Weights of a small image-text matching model: encoder layers 12, fusion encoder norm layernorm.
Rows from block 6 of the image encoder of a small image-text matching model, named by matrix and row number. Rows with one number belong to one neuron. Each number is 50 + 10 x the weight over its row's rms, rounded and kept within 0 to 99. All counts start at 0.
After each neuron's rows are labels from the 100 images, of 14976, where the neuron reaches its highest value: "top examples" is what is common among them; "peak on" is the class under the peak. Only what is clearly more common there than usual is listed. The data: close-ups of made-up surfaces with and without defects. In brackets: how many of the 100.
# fc1: MLP up (encoder.blocks.6.mlp.fc1.weight, 640x160), inputs 0-39
# fc2: MLP down (encoder.blocks.6.mlp.fc2.weight, 160x640, transposed), outputs 0-39

fc1.272:41 48 39 45 62 43 62 51 61 32 58 60 46 41 47 59 31 43 48 43 54 45 44 53 34 57 53 45 56 66 54 45 40 50 27 58 68 41 30 47
fc2.272:57 57 67 39 48 60 45 46 27 76 50 49 66 48 52 51 47 58 48 60 43 51 54 57 75 50 44 56 43 37 52 51 49 53 76 56 38 49 52 55
top examples: tiles (81); hole (63)
peak on: hole (41)

fc1.50:47 40 36 72 58 51 63 41 54 33 70 55 47 43 47 41 40 32 68 44 62 45 49 60 38 47 59 49 47 51 39 30 37 43 51 55 63 57 46 55
fc2.50:54 62 62 19 37 54 41 42 57 76 59 51 67 56 43 52 55 53 22 46 51 47 51 44 74 44 47 51 46 60 48 52 51 50 57 45 37 50 50 44
top examples: tiles (82); hole (64)
peak on: hole (36)

fc1.322:45 46 30 56 46 63 43 59 51 57 46 57 69 49 64 55 54 45 55 54 56 46 48 54 65 55 66 52 66 67 47 50 49 51 52 48 58 53 52 65
fc2.322:33 60 81 26 49 37 70 42 56 49 54 49 45 54 43 51 55 53 35 48 47 49 54 50 27 37 38 50 36 36 47 50 50 49 54 55 50 48 51 42
top examples: tiles (88); hole (82)
peak on: hole (36)

fc1.136:49 43 32 48 51 37 62 54 58 58 53 48 41 39 23 48 42 43 50 47 42 49 52 45 47 45 69 66 57 40 42 54 46 54 39 44 52 51 38 28
fc2.136:60 60 69 49 42 64 40 46 39 53 49 50 68 50 77 49 50 51 49 65 53 50 54 57 61 46 38 50 50 75 50 49 52 46 68 64 54 49 51 68
top examples: hole (74); tiles (67)
peak on: hole (61)

fc1.612:38 53 22 59 44 67 42 48 63 43 55 56 44 36 32 50 45 54 85 50 32 47 52 41 51 64 67 51 52 57 54 45 48 43 57 63 54 55 50 56
fc2.612:48 61 81 41 51 42 61 38 53 61 55 50 61 53 65 51 52 50 22 45 61 48 55 48 56 38 38 51 44 39 50 56 49 46 42 46 37 51 50 49
top examples: hole (100); tiles (50)
peak on: hole (67)

fc1.222:40 34 61 55 55 54 49 55 48 39 46 40 47 50 54 51 42 45 44 46 33 50 50 51 79 28 41 35 53 50 54 46 55 60 49 49 53 62 47 44
fc2.222:65 54 50 37 52 51 65 49 50 57 48 49 69 48 44 51 47 49 63 43 79 52 53 53 27 68 51 55 46 55 58 51 49 47 68 44 47 52 50 64
top examples: tiles (64); hole (50); wood (28)
peak on: hole (39)

fc1.260:37 60 29 52 52 52 40 46 54 57 45 48 56 59 44 48 59 47 68 65 38 46 52 40 58 60 66 47 53 54 57 40 56 42 67 65 41 36 58 58
fc2.260:55 49 74 47 41 41 52 43 53 48 56 49 48 51 59 50 52 51 30 36 53 50 56 49 39 36 33 52 42 39 53 53 49 47 25 39 51 52 51 49
top examples: hole (99); tiles (37)
peak on: hole (71)

fc1.330:58 68 48 51 58 35 60 48 66 34 57 55 46 60 38 59 56 52 44 33 44 43 64 59 35 36 36 47 64 55 36 51 58 55 28 40 53 59 46 46
fc2.330:50 45 50 49 48 60 50 45 33 59 51 50 72 51 56 51 51 54 62 65 55 49 53 44 73 67 55 50 35 52 52 51 51 48 86 55 52 48 54 63
top examples: tiles (63); hole (45)
peak on: hole (27)

fc1.61:61 41 45 43 51 51 62 38 47 39 56 40 39 58 47 51 62 46 50 44 42 42 50 44 62 42 59 43 55 51 48 52 51 43 44 71 57 52 45 37
fc2.61:51 57 54 45 31 52 33 46 52 58 48 50 75 46 54 49 47 57 59 57 65 50 55 49 48 63 36 59 44 62 53 49 48 50 64 34 39 50 53 65
top examples: tiles (57); hole (43); circuit traces (35)
peak on: hole (35)

fc1.385:49 46 41 57 50 55 46 56 54 31 44 42 53 51 45 60 57 43 75 51 50 40 45 42 53 50 67 59 60 66 56 53 53 62 46 32 54 63 46 35
fc2.385:46 58 66 44 52 52 66 46 49 70 53 51 54 51 56 51 53 49 31 46 51 49 53 50 49 48 42 52 46 39 51 54 49 49 55 64 43 52 48 70
top examples: tiles (88); hole (83)
peak on: hole (47)

fc1.65:48 41 55 51 39 36 36 39 52 71 54 47 36 62 45 43 68 56 47 52 55 49 39 39 41 56 54 51 47 45 45 48 49 46 53 54 44 40 54 35
fc2.65:51 47 34 66 58 67 61 57 45 19 51 49 59 46 55 51 49 44 56 39 47 50 50 51 51 45 44 60 44 51 50 50 49 45 54 34 49 49 51 63
top examples: hole (62); wood (60)
peak on: hole (42)

fc1.87:49 44 36 68 55 50 59 55 45 40 45 56 24 44 41 55 42 50 61 33 60 47 43 39 38 57 70 47 55 49 42 50 46 42 48 62 52 52 47 45
fc2.87:53 56 64 34 29 49 43 46 56 56 49 50 77 48 66 48 49 56 39 66 48 50 52 44 68 43 34 52 44 55 49 49 50 49 51 40 47 50 51 52
top examples: hole (99); tiles (70)
peak on: hole (46)

fc1.430:49 59 38 49 57 49 55 44 56 50 46 52 41 52 43 56 51 38 51 42 60 49 49 47 44 64 78 43 54 73 52 48 47 48 61 82 53 52 54 74
fc2.430:46 51 70 48 37 44 49 50 47 41 51 50 61 51 51 50 52 56 43 43 42 48 54 58 48 31 35 54 47 22 50 50 51 48 37 28 54 50 51 30
top examples: hole (99); tiles (50)
peak on: hole (63)

fc1.199:69 49 38 49 53 50 53 57 40 59 54 54 22 53 48 47 51 54 51 73 50 51 53 47 54 43 65 49 56 51 51 49 56 50 55 65 59 49 56 41
fc2.199:32 50 63 49 33 54 45 49 58 61 48 51 77 48 61 47 49 56 45 53 59 50 51 37 49 71 43 54 49 54 49 49 49 48 63 43 46 52 50 62
top examples: tiles (59); hole (44); bright spot (34)
peak on: bright spot (28)

fc1.240:48 51 20 69 55 46 60 47 48 60 45 54 49 57 31 47 45 50 61 46 36 53 47 54 70 42 66 50 54 37 52 47 58 61 39 76 49 42 53 33
fc2.240:59 51 73 31 38 56 41 48 51 59 50 50 69 48 65 49 48 55 43 49 71 50 57 42 39 55 33 58 42 63 51 50 50 42 60 32 39 51 54 67
top examples: tiles (57); hole (55); bright spot (30)
peak on: hole (53)

fc1.99:83 54 41 47 57 46 51 48 43 47 50 45 68 50 46 42 46 40 45 70 49 37 58 53 59 36 72 51 50 63 39 43 40 50 60 43 47 41 49 56
fc2.99:17 44 59 52 38 48 49 48 50 51 52 50 17 53 48 48 51 55 47 46 51 51 50 41 26 49 41 49 53 39 54 51 50 46 30 46 50 52 48 42
top examples: hole (89); tiles (40); wire mesh (32)
peak on: hole (25)

fc1.325:51 68 45 51 68 47 50 49 53 62 53 57 53 59 42 47 42 40 55 51 50 58 42 33 56 43 79 45 65 53 49 56 52 41 55 78 45 58 49 39
fc2.325:50 38 60 43 34 46 53 50 45 57 50 51 57 49 50 50 48 61 49 45 60 50 55 58 48 54 28 56 43 44 54 48 51 42 49 23 44 49 53 57
top examples: tiles (50); hole (43); bright spot (33)
peak on: hole (29)

fc1.93:57 48 33 54 47 49 53 55 66 53 42 51 38 57 28 48 49 50 60 39 39 48 47 48 62 29 68 50 51 44 50 47 53 51 30 65 48 47 56 24
fc2.93:54 54 65 41 44 53 49 51 41 52 49 49 76 47 68 48 48 53 46 60 64 50 54 42 52 65 28 57 53 62 49 47 50 44 68 44 41 50 52 65
top examples: tiles (67); hole (66)
peak on: hole (53)

fc1.449:45 62 26 59 58 56 48 48 61 43 50 52 44 46 43 44 51 54 69 55 35 49 46 21 67 56 69 44 55 40 47 42 49 50 57 77 62 49 56 51
fc2.449:47 47 75 43 37 40 50 45 52 59 53 51 66 52 62 50 51 50 37 40 62 50 56 65 33 48 41 54 40 48 55 53 51 46 41 33 30 52 52 52
top examples: hole (100); tiles (54)
peak on: hole (69)

fc1.49:61 50 37 46 60 52 48 54 34 53 54 53 55 34 59 55 47 43 56 69 54 55 44 53 72 68 50 55 59 57 52 55 47 50 55 57 71 65 38 66
fc2.49:36 52 71 43 39 47 53 42 66 67 50 52 44 52 54 47 51 58 41 43 45 49 54 38 23 40 51 48 44 52 56 52 48 52 46 47 32 52 48 39
top examples: hole (93); tiles (49)
peak on: hole (29)

fc1.493:39 54 22 58 57 56 56 56 49 58 36 50 31 52 47 40 48 43 65 33 53 43 38 45 43 42 76 52 61 57 54 62 60 42 39 70 55 50 54 39
fc2.493:51 50 80 42 33 45 41 47 52 48 50 49 81 51 60 50 50 54 39 66 44 49 52 43 61 53 31 53 41 49 50 49 49 48 59 41 39 50 50 58
top examples: hole (100); tiles (74)
peak on: hole (64)

fc1.593:45 75 35 51 53 55 37 55 41 55 60 46 56 41 43 46 55 48 61 52 39 43 49 53 59 64 57 55 54 55 56 54 54 41 61 60 47 50 46 65
fc2.593:50 33 66 46 44 47 55 46 61 45 53 50 43 53 54 52 52 51 38 36 62 49 52 43 31 30 46 52 43 40 56 52 49 45 29 34 45 51 50 52
top examples: hole (90); tiles (39)
peak on: hole (65)

fc1.253:40 33 12 43 60 45 63 66 45 31 42 57 24 36 50 49 37 49 47 46 49 49 46 51 61 74 57 53 57 44 53 43 43 49 46 58 56 36 56 46
fc2.253:58 59 74 35 26 48 45 48 62 73 49 50 81 49 60 46 49 52 42 58 48 49 57 38 46 39 39 57 50 67 47 48 50 48 61 50 39 49 53 54
top examples: hole (70); tiles (68)
peak on: hole (58)

fc1.184:41 71 26 68 53 53 38 44 56 59 49 58 54 52 33 46 52 54 69 49 37 40 45 28 61 54 65 49 61 47 55 51 57 52 59 61 41 43 49 60
fc2.184:56 40 72 35 44 40 59 41 58 50 56 51 50 53 60 51 53 52 29 40 63 50 54 59 35 39 43 51 41 51 57 54 52 47 36 36 46 52 51 46
top examples: hole (98); tiles (43)
peak on: hole (72)

fc1.230:54 63 27 59 62 56 39 63 57 39 48 51 34 45 50 45 47 43 73 26 47 50 49 47 65 62 57 51 69 56 52 53 50 42 50 66 55 53 51 46
fc2.230:41 43 74 43 38 45 56 46 55 66 49 51 71 50 56 49 50 52 33 63 56 49 56 38 42 43 42 54 35 43 52 51 48 48 52 38 34 52 52 59
top examples: hole (78); tiles (76)
peak on: hole (26)

fc1.255:67 53 54 48 64 44 68 51 52 40 58 56 39 44 44 61 39 61 57 53 44 57 60 32 57 34 69 49 47 56 46 49 41 60 45 67 46 48 57 47
fc2.255:41 49 61 41 27 51 40 43 50 52 54 50 78 54 61 50 53 57 37 51 46 50 52 53 51 52 36 50 46 46 52 50 51 46 50 36 55 50 50 57
top examples: hole (97); tiles (65)
peak on: hole (31)

fc1.435:47 25 52 41 45 39 39 38 48 51 50 56 47 49 47 51 46 49 39 64 28 60 40 43 48 47 47 38 48 43 53 32 46 47 51 54 50 34 41 62
fc2.435:56 60 48 45 50 59 57 47 47 55 50 49 76 48 42 51 51 53 53 32 70 50 53 67 49 59 49 57 48 45 55 50 49 51 62 48 35 50 50 37
top examples: tiles (67); hole (66)
peak on: hole (40)

fc1.427:46 66 23 66 52 55 42 48 47 50 50 57 66 51 39 54 49 42 80 57 45 44 52 29 58 62 64 47 56 55 46 51 59 46 68 69 48 47 59 48
fc2.427:51 40 74 41 43 42 50 43 62 50 55 51 46 52 58 51 53 52 28 39 56 48 53 61 37 36 45 50 42 45 56 53 51 47 28 31 38 51 49 54
top examples: hole (94); tiles (46)
peak on: hole (69)

fc1.375:38 45 46 56 57 57 35 42 54 35 41 63 46 53 56 62 51 53 50 48 67 65 46 51 47 60 54 53 60 74 51 57 47 31 31 48 62 43 53 47
fc2.375:46 66 58 44 48 43 67 48 42 59 49 50 60 49 35 52 53 51 55 61 41 48 53 47 48 41 42 53 45 21 46 51 49 54 78 57 45 49 50 63
top examples: tiles (77); hole (59)
peak on: hole (50)

fc1.224:44 35 47 31 46 35 71 54 55 58 48 52 45 59 34 45 50 53 44 46 39 63 53 31 36 26 43 52 26 46 55 61 55 47 47 63 48 40 54 48
fc2.224:56 55 39 72 49 57 33 58 30 33 44 48 58 51 61 50 44 54 68 57 60 51 49 67 69 71 44 46 75 56 49 42 50 45 59 35 55 47 53 54
top examples: tiles (70); crack (40); hole (39)
peak on: hole (27)

fc1.225:54 65 28 63 61 49 54 48 45 47 45 48 15 52 60 49 49 59 60 42 54 47 56 55 47 77 67 53 62 56 56 44 57 52 33 69 54 51 56 56
fc2.225:53 38 82 29 30 45 49 43 49 57 50 51 86 52 51 51 49 53 39 51 54 48 57 40 61 35 40 58 40 47 52 51 51 49 69 37 40 50 52 48
top examples: hole (50); tiles (50)
peak on: hole (28)

fc1.455:63 48 23 46 60 42 59 45 55 49 35 58 40 54 47 55 56 47 58 47 54 49 49 49 54 41 68 54 66 57 49 38 52 45 28 49 51 47 52 24
fc2.455:42 55 69 51 39 60 56 51 44 55 48 49 74 48 57 50 49 56 50 60 55 50 53 41 53 55 33 55 41 44 48 47 51 48 72 54 46 50 52 68
top examples: hole (75); tiles (67)
peak on: hole (71)

fc1.202:43 52 25 55 61 61 44 59 60 49 49 42 50 49 33 48 51 42 73 38 48 52 41 35 79 55 63 55 71 50 53 48 49 49 59 57 47 56 53 42
fc2.202:49 52 73 42 48 36 61 46 50 60 53 50 55 51 66 51 50 50 33 47 52 49 54 54 24 42 39 53 34 43 54 52 51 43 45 38 38 51 52 57
top examples: hole (100); tiles (53)
peak on: hole (74)

fc1.72:56 61 42 52 55 34 70 53 41 57 46 56 35 40 38 56 57 51 62 55 53 54 50 58 51 51 68 55 58 67 49 51 42 51 41 42 60 56 48 18
fc2.72:44 45 59 47 41 68 44 51 54 46 48 50 67 48 62 49 50 56 44 57 56 49 54 35 57 46 35 54 43 44 48 49 51 45 58 60 42 49 53 77
top examples: tiles (81); hole (65)
peak on: hole (46)

fc1.135:68 51 33 47 54 59 58 42 52 50 56 60 31 43 33 42 48 38 33 64 45 53 36 46 41 54 53 50 65 69 59 46 48 60 51 54 55 53 66 52
fc2.135:43 55 68 53 37 46 51 43 48 51 51 51 70 51 60 50 51 55 48 63 52 49 53 37 61 42 45 52 47 39 50 53 49 50 60 42 42 52 51 45
top examples: hole (93); tiles (71)
peak on: hole (32)

fc1.171:52 50 55 61 44 49 40 35 45 29 57 45 39 52 45 51 51 56 61 53 72 49 53 50 44 75 50 52 69 57 43 49 61 59 43 37 49 50 40 61
fc2.171:39 51 62 40 64 46 68 47 49 64 55 52 47 53 63 51 53 44 37 43 34 50 54 52 44 32 61 49 31 35 52 53 51 47 55 56 55 50 50 33
top examples: wood (76); hole (60)
peak on: hole (40)

fc1.586:60 44 44 66 55 49 61 55 36 46 47 46 35 49 47 53 44 51 71 45 51 45 57 41 48 55 76 43 62 47 46 52 55 46 52 53 68 42 55 49
fc2.586:44 54 62 35 34 44 42 43 64 62 51 51 78 51 62 47 49 55 31 61 55 50 53 44 51 44 37 53 37 55 53 51 48 48 48 51 30 51 52 52
top examples: hole (100); tiles (61)
peak on: hole (60)

fc1.211:50 54 45 77 61 53 37 44 45 51 46 44 61 43 47 63 45 46 70 54 56 56 52 46 54 63 60 42 48 53 54 44 50 42 63 70 52 37 49 55
fc2.211:46 50 51 25 38 40 51 45 66 54 54 51 43 52 52 50 51 54 36 49 51 48 53 48 42 40 50 51 50 40 54 55 49 50 27 31 45 50 50 46
top examples: hole (75); tiles (33)
peak on: hole (52)

fc1.551:56 56 28 53 63 52 50 59 63 39 38 52 51 46 45 55 51 43 78 47 46 58 50 35 63 45 66 45 58 53 52 53 56 61 60 68 66 56 49 47
fc2.551:47 50 75 38 38 51 57 45 46 60 52 51 60 53 58 52 52 51 25 45 60 48 58 59 35 51 44 51 37 44 52 51 52 43 50 31 31 52 53 56
top examples: hole (100); tiles (66)
peak on: hole (70)

fc1.555:38 62 42 58 64 69 54 53 50 54 46 53 49 39 52 61 49 35 71 40 52 56 50 25 48 67 63 61 58 67 67 37 36 51 61 44 37 48 56 34
fc2.555:56 43 64 28 31 37 60 44 47 55 56 50 52 52 53 51 52 51 19 52 45 47 56 67 52 38 38 55 45 30 52 54 50 43 38 51 57 51 51 56
top examples: hole (94); tiles (38)
peak on: hole (62)

fc1.315:46 52 31 70 50 62 52 46 63 58 45 53 56 51 44 44 48 52 72 36 36 48 42 25 61 48 74 46 62 55 49 57 59 49 50 73 61 51 56 46
fc2.315:47 52 73 39 50 39 55 43 51 49 53 51 67 52 60 50 50 51 31 51 67 49 57 63 46 49 36 55 34 43 55 54 52 47 53 30 33 52 53 55
top examples: hole (100); tiles (56)
peak on: hole (72)

fc1.472:42 47 25 64 58 40 45 59 46 46 44 52 42 47 48 40 47 56 55 65 40 59 50 41 52 62 53 57 45 42 56 52 50 47 38 62 72 39 50 52
fc2.472:53 58 77 28 37 51 50 47 56 70 49 51 73 51 55 49 50 52 42 45 73 49 56 51 55 48 46 55 49 62 56 52 51 47 60 53 22 51 50 50
top examples: hole (73); tiles (58)
peak on: hole (37)